{
  "hop_length": 160,
  "input": "log_mel",
  "spec_augment": true,
  "win_length": 512,
  "tokenizer": "word",
  "encoder_kernel_size": 3,
  "decoder_activation": "gelu",
  "decoder_mlp_ratio": 4,
  "decoder_qk_norm": false,
  "shampoo_beta": 0.99,
  "adamw_lr_other_params": 0.001
}
Rows from block 4 of the text decoder, named by matrix and row number. Rows with one number belong to one attention dimension. Each number is 128 + 32 x the weight over its row's rms, rounded and kept within 0 to 255. All counts start at 0. Numbers have three digits each. After the name is the row's rms in percent of the matrix's.
# q: attention query (decoder.blocks.4.attn.q.weight, 256x256), inputs 0-85
# k: attention key (decoder.blocks.4.attn.k.weight, 256x256), inputs 0-85
q.70 093:127120123091130096130140121171128100146134119091186151136109087119137130067093114167137127149115132089108128107123167067139180102083099168140107199113124156118062162048111118120106139125142129059151060116142144050136159130113113108181118152166065078083153191
k.70 105:114106130116112148140118115122149212138179095155156128070115126138079130197118052091196048183177115180143106139157117143160081089115137122100104137123144142187135173115153119150114129127103047175199139113131123109128078138114131131103140108135098105181091101
q.71 097:142086178112151074155086175128158172108097141086188126119151111140100143149089158171108118170166092089146109091145103118128159136109170103148191125137232123092137232091099173173141208144116141124072174129122094113130052136119130166170150096084165117087129115
k.71 094:148114086175096137144143142184089117079103068149147134145172127131140134080153129140121145116109102084025108101178118114136109147090139167178109095162114106108120073146066118105167136125107150108080144157150125172104128123163117110155078072110108121133165128
q.72 109:143133148104130144105097177154115125102178171134177154130102146131179106112137146098148094096116147138054075138111112088099129157121101141171145152097086102139187105117104074138118142163132138135155127115150131132146060104102105167077127113185078113105102135
k.72 106:099135041114128071112098147121165084137171138159106116135121057130138090090101120134106007118148126175137110155142153137166125150159109056112058214082150170196159186097189160211116119075128117143117076160095079161129149145142064175112134160110133145157110123
q.73 110:116124138087171149162161096159132139120155183117120103112179098082087144210131144133081207139133165153122142153079093072139111121177108142055185107140123095139208074157150118124063128133143143147138134085123163149096107072133150078113100166165127129063110161
k.73 103:145116119087088116131135083102163118139177083104100155165120131093094147166111125145152094066143081138189173092150130124166173151126130085096223188146147148197114066113132095172144080172094155121112135155136146151176117091106148105130096138122156177119132153
q.74 106:139150091143151146121050145106148125115154126134044171072143140153131125171125147174077139117159163114166098119162098083187125117148177149168153107144110140092120111078103110132128128148166131197150166129138056091134140090147155094108159080089128098116133114
k.74 096:131200186078145100123051140135174093169136120134153117121129142114098077140140163163106176129130084121158118091195124090139142135120174139110158108169142155145138166171089149149088191136154122150084089115127091159138109047145116099150169093154143105128133165
q.75 105:131042102099161120134072160164132074104152151128175092192178120139178078130046177146115128105133103151129186115135131149136178094150139090172184139133111163110096143135120141121072102161169183118166128067097217151115107111136179125111176155160100116156138142
k.75 099:169133099109155188098170128136153135072169165126079071201135145130164179088128135114196063107137138164099127183167146142155139176084165128131151071071132088166105094201067140149171127179144104116081108147142130110149059125111091092123076178158127095111099109
q.76 107:093190172111112106068134164068108106133181144189150092157091083137131149083194140165090099125134146094136158100131080115086125156144168101131187148136143145156133161116124101143178190145109149145057114171162118148142183077137111152115088147129186128148147112
k.76 112:107109121143033142041131130120119111104141122141167139143094116086154096110091169138116198105125181101121111162117126118151082128087174114110139129125164127083133130106160140129158045090128137116099116125107049103159064165190123176116162139112101160086160166
q.77 094:120188182080133130142135117116073105103134146157171099091087137124129136095148123133189169122132051112128139103154173109090088147107092104106151153104156132103137177180135070141178128151110129171051151072095147095136208167156120115155081094165111107124120135
k.77 092:145090126171131161113052112119079123176123139179152121122136082143076055142156163076169096105185127078135179135085096068177150093143134166114079107152183119137170088083130195090141139180149109184156171144143138155110111152123180107128093179115136085151078124
q.78 092:138143171114096130143114114163114145134117178143175061140100149122103122157138158151131154148098169140112106085147099085175180112141191166152111148101144162105141201139129190124172151107066108108130146073153129156165140141126154087149091077057107140129146110
k.78 094:181039182069120147116165140154085094079129080137132155163179111110121105117150108120178102052118162213047130165108131140143196084062108175117144149100140128092142115148140205077139096179164134109117094065157143106118107156106157063127080156149112125156075119
q.79 094:117127133104141149111069137162050137144066156139122159114092158134092142109131175112121087153091169102188139138067129133114116113115137134110169103065186128105186156165153126111131120150093147110174078135095121096184073157068170167121120155116148134153177087
k.79 093:184141082183040155072150139151102174090109116127119123138174201082091154074087149124164121082099097128104136156106167082087176158154108165148143133161116156104084085094095113098100099140147125090161140152115136150161112142099123133129089111141068191146123105
q.80 088:140101125145095136119200058151088113130167125103108161175136088168145094136140068079140151126170191123186143151183137152133157114140169137103168159126088166164108117150165075135129152099126142097102091107130161134125111067130101146132096153119129143085117121
k.80 099:114135082181126133130139099082114113130125187055147084135097130122151126110066129114210156159112136073084081126130162140140108081133105094148153091142111167121110100155174162184093112191118135098164142112134118190114075138132155113166147080107080128149175120
q.81 100:148070065149136084191086149114128167156145117139106103136163138086088143159159089113089054157075121142150135100094116168108139108131101152135089160086116123122103135106097074139108109144145174098151147100114125110122120083168141159078141124161177032128155111
k.81 105:137161177096163106177129091146097112077162105159089092072130082117098158145142086110114139135102101164107094080182094136097114160127111108138147183166106072089164147141182160177110141168098112098171074090157156128123118168137121143131110153162065133149204138
q.82 102:123138078163133096100099115195128128144150110142106132103138097172171122074067167190106098108136100130094161122139143129127116139107140095119115133114207156212122088134128120136159109119147134142122133150151057175142142057113086117146158138170125123112162138
k.82 116:146043167106144160175119138185152134143180148127150057129167114083105116149149159141143104136161059135067070165152110109143125167139160134119121102118107158103137128168099163125113132181060138114151117063104172194161157118140134211147101132092113080158075153
q.83 106:168096088112149115155106118051129170182130124115090140044149125105143106126109220109200218129157167122150153118100054108119144179026081137130139126152126096131173155153085103086158152112140117157148106077185180121123127131101134147159124140120079156071140126
k.83 120:077125074206095178118124118093157160122118119087117143160129163070130112171140110151098164111190123111151111161125132172163143123136090051145141097128106149160146096152140075161167164097180101148111127162110134087106166110143087163113126144089118132146076047
q.84 106:132154150067117157103111111122133172134195160159112157133133135148076117121116129165083112175116145135118130129209109098124177131107122154120125141173129109058119079173159129170104199108085138108107181149117149121134072187149127154190106172113107096042153133
k.84 110:170160165089169093082131100136138075108125078244142129166148117151152066142141138112139171197132124101085065137139156067097132138105148143105142140078134178195080093196113167140184135158193134145114140108133093119141163186148134165088071208114118150129170157
q.85 093:094089180171087172043147186105078138116132086110105106170136138104100065182128118178129124121145138168152167143175175097144138099154103149113128153125113154160054171205050165151176177163168154163104078195124114166149142161128136104110130119159105130154121160
k.85 101:158142189134123181082155169183224084127143116160120112115056131166111152181135138159098131133148129126106065156147141077101116116142152121150139127096093162102143136178109075060113174158068137158135131116170103134105145083119109083120144117108076148149088160
q.86 103:115104083127114130206184145121128151132100108146158101113125156133105136110126134165058083148150084156123117169140185177138091125145142132128140146137153103196148148113160050155132086087120131091121124172156065096090181146061157129094197110122170098160121146
k.86 100:202064178131148098128163134111092091111136108181145139109126204144138109086157097152144093182091176122143146071099131093097088151103095152112160124136140071150093159099130100066141144107095149182143102092161144121114109085086135181130150188188159148191131126
q.87 100:097127183119140110138146088191156168128114110096175108096139119157100127123124086069165186112125202130167136172144141136151078092129093106073146101155138075105155113125138116166047057162158190161063137170133134133134127104117110135168124154134074139111136173
k.87 099:060128143118096087133123100138116136155146102153168140194112116148152106107156119127098141167137110142160067099138141142109154150074115107157105137189112177113121100057017112101096048142174162083092150076162099091141121143096079087116081117124107088147112184
q.88 107:128127131160184058161159065183081113142181125099118203136103137079136161167156129114111108119157125093171123107101130142161175112141142129141142101122116106128101141142151112152081103055128106171084132158160129109143170154124102076128106137123129126118153121
k.88 099:097074092147164157160109128104090098119124097160148163125135138143146146129173152120183157177123145131127153096062115150167146179151079113154111137116159134095087081115073132112144074136129135104104138110091204157131149148127166105091181107085092106165109099
q.89 100:110108175147162122115207134141122126131137145101103129093139091158111083113099113096140140104123093101141192149123122112115139107100157142161186155120118145156103142187125174087186184138152133194137057071143162129147146149147072092090147161107162135151142120
k.89 090:144158126107161070109118171150079147135149078180117111190151127167080094130138096155151124083110155100139045117105135152112202141159183089170144128149130125125145164121122152140134160135168108127133130111093162057098192221137162143132169155173098146128140091
q.90 104:120132092172136070134182081160134063115132114139108100100150153119137129204110121084127134158096139080116178120099095148116083100084148171119183163082098117107101085193150120096116144126113123141133143152135176103114141179176165106079103135151096144090082129
k.90 096:136146062148152148122109137124175139173084109142051118113138111141102109132094115129129102146107197088218095162089118069122114139120118065130142126150130149102128111180121101077065108140119138064155156101136161093185153156135122110071154183164112092124186089
q.91 099:127110130129135123097120140076107148123171126171180103192139114141093089162062107173155107115075197105090078098160138168108121101142140129124125105121160109121104120118181142116124111085074116148182153106115194132173157107174093173197066103142124077134144098
k.91 099:158111118147046146114203117103164109104128066119122147127130127107200171155085121118130151118087174135092152113112112145178156114143149120129105162068183159108119168115143109181132108119166142114099160183095166165119140153218179156054105047138121162131091115
q.92 104:128093095151078164169158141119093135096125128125154135127164102097087089155173179104139210081086152161087187057027112119087098153145147159130113124172136094154127100116123125028199118112184167116074149132140107146057069164117108158121199160157186134153125192
k.92 095:157052123083110104103129105088113157059162126113159140117086159142126163084151075145170117145101170076143135120120130163149108124150110135084177070178176124161137141186111085098152174095130147088106146127103118133076153122128118194160109150138168139087163136
q.93 092:157115142114087113142130142087123124138126134119169098120122097192110144088173118132160160150137081138070120226148166084121115171156163136156123166089102048136136112116148055082192172121122129124136096152087173173105109143092095096116184154140133119111158132
k.93 093:131147098132090076155098098096148126145161076141138130101128104084094113124114090134141120082153128146142186087121113171098080115132112139113129103148187066157144147133153150115180123116161115165058180131174091125122172149103104169162115096133147108133133177
q.94 103:129115123106082154112172092137177119126105121115189142126143119149099074134083134111121159125097106141142165111134171164093060135159127087099170076115139163090150108126145135141101110119131137120145145136123136149099091125138164078185089160093185105134106090
k.94 097:124121134122225111133076078140143143113139160109080184156130080067202137172163089131116076133065142133146114064098016104174150097100107124118139164134167126124168145157147125083157164110152137136112147150163167201115125138090124121128154147072069141111135105
q.95 099:100125074117130156129160151094125137184132172104150149124066127113152124109121117148087118108142139069160125121136146119120142100149125115145055158157165133118124134082134133181098097117143139179141132107122076113133086066078092166162190092112124154164170134
k.95 094:156108178069034134174154137091180108136127157123135090089116134180159147160086145136121105166128080159101117147102173161120089167140169160098081100166105131121114068154140089143100106127154075084102093143153144142107117114163155108149132119150060127114124105
q.96 095:106138126134212111164153119125100137183189179084096108110170149153150136133107128122118131123127112099149126129113120069138127112148119127083154055134175109145118125138136123135120154179150156073129178108119183157058095121150138132127127153098088179117161096
k.96 106:116123159120165130101174121131118105123101086123105135146180142116083130139132112042102157177126137158095150133133160140108143125154065162140171116092126181168059187070117137103098081116092122088098146105101101069079120147147037127105130209119151095136114123
q.97 104:109114109148135161145113155090103110053141121106095101095097186143108112142121098156114128106079119156095095182093126096128153131097073107191218089176116119134144138087086152145130178100136084112142102151117149118126086162097149049133113095153135107119111074
k.97 116:122106164126114093111181131149126112145167136123168111084132123163134174107111197184098130124124141074101144087162130106088084028086151064144125126065173198078165063080149112160132149094150170126123164117113108080122096073149077111100112122101122119091075124
q.98 111:134128178106130147096084101126102155086196113180177128148145191150061135096155156140134176090171104122124149108167189111103122176120111148128111127165117106125130111127081122129155133135101155152053139141146137221145100113125138170100162142120043131146130120
k.98 106:105118085085110157140173124180147163144110155130101173134120125169135118096112141156172147114110119125156071107163118142170100093091165164091106117142127105079118133098159134046079140149186109105117166159075123062166128153124178166098160088078066158075153147
q.99 104:110188109112113094140148113112106122126135082072075131128130135129110093190169041114187119171140136133149100050204097113086094146078143147155097092174106198149178156109130114160157127128167082160087124133174084131159140181122142136122137097173113175122145129
k.99 101:149168156158228109094038141101172125102102142101115110174076142140126125182152150142153150167137137132116172137175154103171145095113127093155090042087161148143115122103104097110151158163138115154078129129150105146078128101141093171124118198151140164169160146
q.100 104:108080065104130115088117106165146136175142092047124104150142109142152143161154126126163175102171102097166159146090105143147154103084141094110167085168128105061147100153146122130160131138087078186154049102085091194167101192118148163116076131131144162160122176
k.100 109:136153088095124105123108124139128109131113125169185184115112069117180147071107195115153141062126110094149088098092154096095099141119081105107121128152129090146124093106089184142109114125162134214091146094132125147091149160134146135127150190132164143123099142
q.101 100:107137180110167131064143126108152120113095137197172121132170132128104129170135149131067117103140142078126155101124140163069139161121186112081133202096131102119166105160123152092192134091101102158160122118083101193111141143078165168166154126134096136170110128
k.101 099:089133162123174144121111077126166156109128095123135180103088091136100082153181078104156068116137135142159137142152113136121139103147109164124143129176155098143089133148059116136107096158249119145164062126177109156115132128137177086130164101147195076177104148
q.102 104:094056107133070077145144142142104100116139077186109145144088123119135120142115164088095138114113060116076089184140128120104114132156131194124101135125095156118143104174164114101179149169153144111130192196158118127092119115126176118115123139101154130145129164
k.102 096:121200128154131137150164147101185127143110164140094146145113098086117132159118145147114121051132113106108071145092105169146137144175160144164086173171093122082094072138152123170138110132188112161175087114130081128123107142109180156081176140125082112164101133
q.103 094:114126168159102134155141130111103133102129135140152188160185137141134148177135112141133071123149094117122142096111117110160165070163105069171128168149146085156145153150180174127151095107108158153083091109138127119158166157130153154124083151117105133133117078
k.103 100:139150076147119146083097146099128163111114204149080130124111105172096088167121088116145167138102133125144149149104144097148095138137142150153131151094197120153140130150185137108107135119135107148157173132167089133171148130144146178136118138172085167148157071
q.104 088:085129133084167137093141112151110109137172180129114142172144190139144127070079118156082077151184185106133126091090155168110098102124090141123158089138164086180158103131136097102151156090160173106175170108115173056124154084113149143084124142128126079165118099
k.104 084:108117117059074112062107126183149114073132130085174125205136142183156115108167150151052178124135131064119154092088160136154136109168155083130140147095215151123132145119134082128155147104070131107156091169118134098088174138149105149114139088148144166124144162
q.105 081:093149141093076128158135131089142081134126164083127139121129126169164114156175197144009141207104132150116093103134121096157152122096159157108158078105114105164135188161144168165117100047142122144132122150107172098103127103140153123118195116172139115112101094
k.105 082:108111106168094099146171135107163189123101126178094091127119155128193093155098058083124152189018173133146155059121103126159113153139137149115152084134138103145140131154127117172140067161113121085149185100157162122152147098172136112071086079101160142164112086